{
  "crop_scale_min": 1,
  "encoder_fused_qkv": true,
  "encoder_layers": 12,
  "lr": 0.034,
  "adamw_lr_other_params": 0.0018,
  "steps": 14200,
  "weight_decay": 0.003
}
Rows from block 8 of the encoder of a small masked image model, named by matrix and row number. Rows with one number within an expert belong to one neuron, the router's apart. Each number is 200 + 40 x the weight over its row's rms, rounded and kept within 0 to 999. All counts start at 0. After the name is the row's rms in percent of the matrix's.
Before each expert's rows are labels from the 100 images, of 14848, where the router gives the expert most weight on average: "top examples" is what is common among them. Only what is clearly more common there than usual is listed. The data: rendered dice on a table. In brackets: how many of the 100, against the usual share in percent.
# router: router (encoder.blocks.8.mlp.router.weight, 32x192, trained with AdamW), inputs 96-191
# up: expert up (encoder.blocks.8.mlp.up, 32x48x192), inputs 96-191
# down: expert down (encoder.blocks.8.mlp.down, 32x192x48, transposed), outputs 96-191

# expert 25
top examples: red die (39 vs 15.7)
router.25,131,196,98,209,211,252,171,173,166,226,175,180,137,208,216,268,202,197,152,151,185,210,224,246,224,194,134,259,195,210,232,288,143,135,112,220,184,235,188,234,239,166,185,198,167,226,193,235,257,261,173,224,102,216,135,219,193,121,224,199,213,139,168,215,206,256,191,197,218,204,195,173,199,271,182,153,182,195,147,246,203,146,213,181,196,207,191,248,171,159,234,188,242,197,240,139,275
up.0,083,215,226,230,112,223,124,262,163,183,232,89,264,277,131,203,152,246,204,181,171,169,234,139,186,261,139,151,154,151,204,201,196,211,146,105,192,148,204,158,190,233,181,241,206,198,314,182,255,187,250,168,216,168,236,178,177,301,223,226,221,225,187,240,167,208,240,203,268,181,221,171,181,195,290,142,186,180,217,249,199,211,176,218,220,167,202,165,196,190,133,207,213,237,222,210,211
down.0,078,246,197,185,254,213,178,176,245,182,256,231,151,233,176,214,182,166,212,190,151,122,248,187,187,164,307,153,226,178,228,216,175,244,225,156,156,245,211,230,186,239,192,204,259,243,182,220,169,232,202,162,244,233,176,249,194,171,229,152,203,245,207,211,220,218,247,207,196,134,202,214,214,170,159,256,208,183,211,210,157,168,172,186,226,175,228,251,168,178,195,175,209,102,229,155,211
up.1,091,213,173,197,237,178,173,208,240,118,195,148,135,152,205,154,158,242,219,354,170,145,200,168,155,229,225,152,184,140,209,223,284,236,200,148,212,111,213,242,177,207,235,160,177,275,222,190,204,235,175,137,263,187,231,193,193,207,193,199,159,216,193,188,240,163,261,226,167,230,230,258,190,165,251,173,154,170,165,214,194,150,146,124,197,192,216,158,162,198,253,121,204,172,260,114,198
down.1,093,118,220,161,175,223,214,258,175,213,168,188,172,221,112,183,207,180,126,159,154,141,257,214,256,262,174,260,217,138,162,179,184,207,145,245,185,196,258,227,282,132,246,220,233,193,230,186,279,226,214,221,206,190,233,227,240,225,182,194,230,207,130,233,225,206,256,165,178,192,128,167,215,106,265,125,200,235,198,125,217,194,206,184,225,145,151,188,237,184,216,220,208,208,117,209,135
up.2,103,195,212,192,205,162,151,244,185,197,231,209,257,173,266,216,155,167,240,157,175,148,187,191,285,192,258,172,180,144,187,199,188,259,231,208,187,220,142,134,159,186,211,195,238,222,149,213,237,251,208,174,208,181,223,157,189,216,216,139,259,238,276,201,175,208,141,169,170,166,227,288,176,246,230,77,230,172,179,204,252,218,207,257,208,192,214,256,235,240,143,229,175,167,209,274,271
down.2,098,212,242,227,190,229,203,213,179,188,187,142,225,157,239,186,172,238,168,218,225,106,162,216,231,190,150,260,219,210,210,296,146,202,221,240,254,209,302,180,221,183,233,224,210,213,215,207,189,224,129,173,152,169,205,209,175,206,170,294,234,226,184,219,275,184,200,133,208,210,180,126,190,292,162,199,211,170,235,199,179,103,208,138,225,244,178,224,221,201,225,200,150,279,223,213,104

# expert 27
top examples: dice: one (63 vs 33.1)
router.27,112,178,198,190,173,223,277,163,227,254,211,241,162,227,213,162,230,168,206,228,256,167,222,189,173,228,164,169,206,257,290,233,191,245,219,240,157,145,145,188,240,170,157,213,205,231,138,153,218,228,187,251,138,233,253,202,230,146,169,189,164,206,237,270,186,180,243,179,235,205,190,171,198,191,277,245,200,153,291,147,203,195,158,200,280,262,151,240,275,259,173,254,172,252,197,163,222
up.0,111,188,202,165,237,155,267,200,178,200,198,250,150,179,151,155,177,216,196,147,206,158,165,224,142,275,182,209,216,183,194,150,167,183,217,225,156,123,203,188,222,265,226,107,172,257,250,254,151,200,179,259,236,181,186,205,221,193,242,257,222,149,143,156,188,264,205,223,198,207,238,232,246,185,150,155,211,172,257,198,141,228,242,182,136,202,145,216,171,157,272,191,170,185,208,242,206
down.0,115,172,109,220,268,207,162,244,170,168,232,154,235,95,219,191,164,226,183,229,181,173,222,200,216,164,177,219,167,274,224,255,193,203,207,152,211,199,231,192,176,189,248,200,222,215,195,216,230,291,195,148,213,247,154,263,237,203,186,144,178,142,208,142,207,181,289,159,214,169,193,164,219,275,151,140,186,161,178,203,127,194,161,236,180,176,220,200,185,185,170,203,213,225,233,183,231
up.1,085,190,185,203,120,277,197,269,112,198,179,143,224,169,217,137,231,241,221,191,194,142,209,162,117,219,179,254,199,245,176,165,180,203,185,245,175,219,169,210,229,229,222,178,200,172,162,112,196,131,200,183,176,236,219,214,286,201,214,183,152,201,203,234,203,167,184,218,200,197,254,257,167,222,170,167,177,190,104,203,241,198,211,170,155,168,170,84,132,212,206,263,214,275,156,232,189
down.1,081,144,208,197,113,136,163,202,226,181,230,200,266,155,183,226,202,140,250,216,203,232,221,187,157,237,144,246,251,169,202,188,201,188,280,221,193,162,259,258,246,178,216,209,167,159,133,138,143,240,160,235,146,155,131,240,180,265,230,136,216,234,227,153,160,182,124,185,207,235,170,245,247,216,181,196,198,185,122,199,214,223,217,190,246,172,141,216,208,242,132,157,234,175,174,198,237
up.2,089,125,212,158,242,179,260,189,208,178,244,236,136,209,256,194,166,134,189,209,205,157,158,192,191,158,217,160,156,171,236,139,153,254,205,193,213,211,169,217,239,148,228,214,302,225,224,138,280,221,182,200,254,225,233,212,229,177,185,260,194,221,180,167,278,173,133,228,206,228,146,203,143,210,152,212,236,224,167,264,204,221,151,164,246,211,201,145,230,135,260,202,247,229,138,231,172
down.2,098,177,166,199,153,160,159,178,213,160,204,168,231,168,212,209,268,227,232,227,160,201,175,208,198,192,259,163,233,193,171,180,200,162,209,146,259,279,163,288,177,139,240,228,262,207,196,215,195,220,196,193,224,147,163,255,225,165,227,175,153,196,213,200,190,322,181,253,114,228,174,176,245,104,134,137,233,138,213,237,220,136,221,179,228,230,190,269,177,254,244,243,169,173,184,233,270

# expert 4
top examples: dice: one (60 vs 33.1)
router.4,093,196,181,192,180,132,276,177,209,180,193,261,194,169,245,168,193,209,199,197,286,273,242,191,206,154,194,220,248,247,107,203,150,196,265,238,192,187,211,241,205,177,233,134,205,154,172,232,197,192,247,195,170,174,215,280,228,251,203,285,194,234,215,200,171,261,226,222,236,148,219,201,191,225,264,213,222,154,257,198,112,186,244,185,149,156,198,215,225,251,227,173,222,220,140,269,277
up.0,106,231,244,198,137,146,217,204,275,222,174,249,158,180,239,97,259,107,246,270,206,122,192,159,222,198,249,168,199,165,153,191,232,141,201,246,246,178,148,212,245,274,210,223,195,173,183,272,174,187,154,228,89,193,241,219,271,202,213,121,198,214,167,217,240,218,218,170,158,240,206,156,257,286,256,243,159,191,232,230,129,165,196,209,178,154,205,238,182,166,154,254,169,160,164,102,245
down.0,104,240,242,248,148,305,191,261,277,227,266,151,235,247,222,190,200,199,198,157,179,185,167,246,200,229,188,234,157,232,190,219,236,149,159,169,170,256,185,210,172,172,219,276,200,104,156,268,194,196,205,223,119,189,219,174,166,223,197,225,213,171,176,219,201,191,161,206,234,228,130,236,179,264,215,173,228,195,257,239,173,229,213,222,169,236,153,218,234,205,242,251,213,151,225,147,222
up.1,100,167,165,248,188,218,236,97,174,169,150,268,218,234,208,224,222,192,273,232,134,216,141,162,211,185,160,171,187,245,236,203,164,260,182,149,199,227,186,165,231,188,221,182,188,218,209,134,214,159,240,139,197,195,180,234,181,146,192,197,192,172,152,214,214,215,198,181,216,193,188,119,185,243,232,266,211,187,268,174,138,247,168,191,213,195,206,200,210,192,139,194,272,286,220,182,219
down.1,089,171,223,168,191,183,189,220,259,271,143,181,220,191,208,154,194,251,231,140,222,156,201,167,233,234,162,257,189,238,286,218,160,109,279,174,204,267,243,201,153,201,159,109,264,205,199,228,207,221,224,163,179,163,169,304,255,222,98,219,166,179,199,199,241,199,190,262,177,179,156,201,190,167,178,218,161,235,207,125,205,200,205,247,179,166,224,177,222,266,193,176,172,221,209,128,170
up.2,101,214,120,218,117,149,189,171,184,221,227,248,229,136,177,195,187,204,253,233,197,237,175,208,219,178,216,202,245,192,198,207,260,261,188,136,203,273,203,168,170,184,206,217,224,192,183,155,235,156,216,139,151,151,281,158,225,225,237,145,139,148,254,169,228,117,179,142,204,206,163,151,204,176,178,230,217,210,190,182,231,203,181,248,162,240,231,195,248,191,274,202,273,181,326,157,299
down.2,101,249,229,209,251,232,214,158,257,242,141,252,183,246,180,201,225,180,177,170,212,235,253,184,254,160,144,180,165,176,187,213,235,233,120,185,248,194,202,280,186,261,208,263,174,140,231,237,249,277,233,189,228,171,186,164,223,239,219,177,205,240,162,203,255,158,192,246,217,233,184,188,167,221,227,197,218,185,186,159,236,146,162,206,221,233,196,119,244,140,179,280,105,261,291,200,244

# expert 5
top examples: dice: one (69 vs 33.1)
router.5,115,253,275,259,131,136,189,252,195,194,159,228,221,218,157,188,197,228,210,186,127,194,218,154,212,170,295,230,142,126,124,193,121,186,209,191,199,185,151,227,180,202,217,153,207,149,261,163,189,168,173,219,195,142,274,206,204,181,246,133,249,132,240,235,174,166,202,208,216,241,176,188,244,192,195,212,237,184,253,215,224,260,229,146,235,192,142,151,214,234,212,209,240,144,224,194,127
up.0,090,173,220,194,244,240,146,233,221,218,185,213,136,157,221,192,204,207,166,199,226,213,160,177,207,243,199,194,226,256,154,172,214,224,174,205,164,200,211,167,248,210,265,273,217,215,180,175,229,205,216,257,133,241,136,174,171,151,203,167,158,209,220,213,246,207,160,209,196,209,195,135,195,235,218,156,179,242,246,238,156,198,225,235,173,163,212,256,155,258,235,230,200,242,165,193,158
down.0,111,195,209,176,189,268,210,198,273,234,233,277,234,237,213,234,228,213,184,211,196,263,241,177,247,198,222,173,161,258,264,208,229,212,186,177,220,192,215,217,234,246,189,234,135,242,185,205,257,268,238,180,204,148,205,141,162,187,207,168,155,186,143,211,219,209,206,263,172,139,171,170,256,208,295,181,197,182,241,256,135,232,184,195,219,168,214,118,193,129,154,170,237,251,242,261,197
up.1,092,246,179,264,171,190,160,230,200,154,307,213,162,218,302,190,263,234,249,191,195,256,173,238,189,215,176,213,279,221,161,169,255,163,212,195,270,206,204,169,172,151,177,92,208,207,150,232,230,197,202,121,199,270,166,206,182,224,203,218,124,214,284,241,178,244,233,192,147,203,188,205,156,219,161,172,179,209,154,181,156,158,168,192,206,241,181,182,169,127,181,159,212,164,218,204,210
down.1,100,191,238,208,186,157,182,180,207,137,212,185,211,224,196,144,215,162,227,196,202,269,241,165,191,258,192,160,285,253,216,182,125,179,189,178,210,173,226,166,177,198,215,238,234,149,203,230,201,184,173,177,208,205,206,215,236,189,223,187,188,253,142,186,175,213,203,278,235,168,209,242,290,119,216,201,207,175,224,205,220,184,288,193,137,223,138,240,231,185,108,161,251,187,217,308,190
up.2,102,232,127,230,190,278,158,171,244,162,219,214,180,196,205,186,217,151,150,193,214,193,271,220,130,131,237,230,153,270,268,216,174,232,182,173,178,200,183,220,297,125,219,164,247,179,167,174,132,228,210,188,272,193,190,158,214,217,190,151,141,257,205,210,260,274,174,142,234,194,193,114,200,188,202,174,197,270,169,170,215,188,187,221,245,149,138,251,224,223,157,153,192,168,270,158,179
down.2,094,179,258,236,198,213,234,224,187,152,140,180,139,171,141,236,197,148,241,258,151,158,177,211,231,151,224,233,156,202,154,240,136,222,214,165,153,226,204,195,156,274,261,177,253,197,169,215,210,203,262,138,189,244,207,183,160,252,251,232,188,114,147,244,195,211,189,226,165,210,150,156,120,216,279,257,285,129,168,104,210,150,237,222,139,205,155,189,242,190,183,122,270,195,212,126,196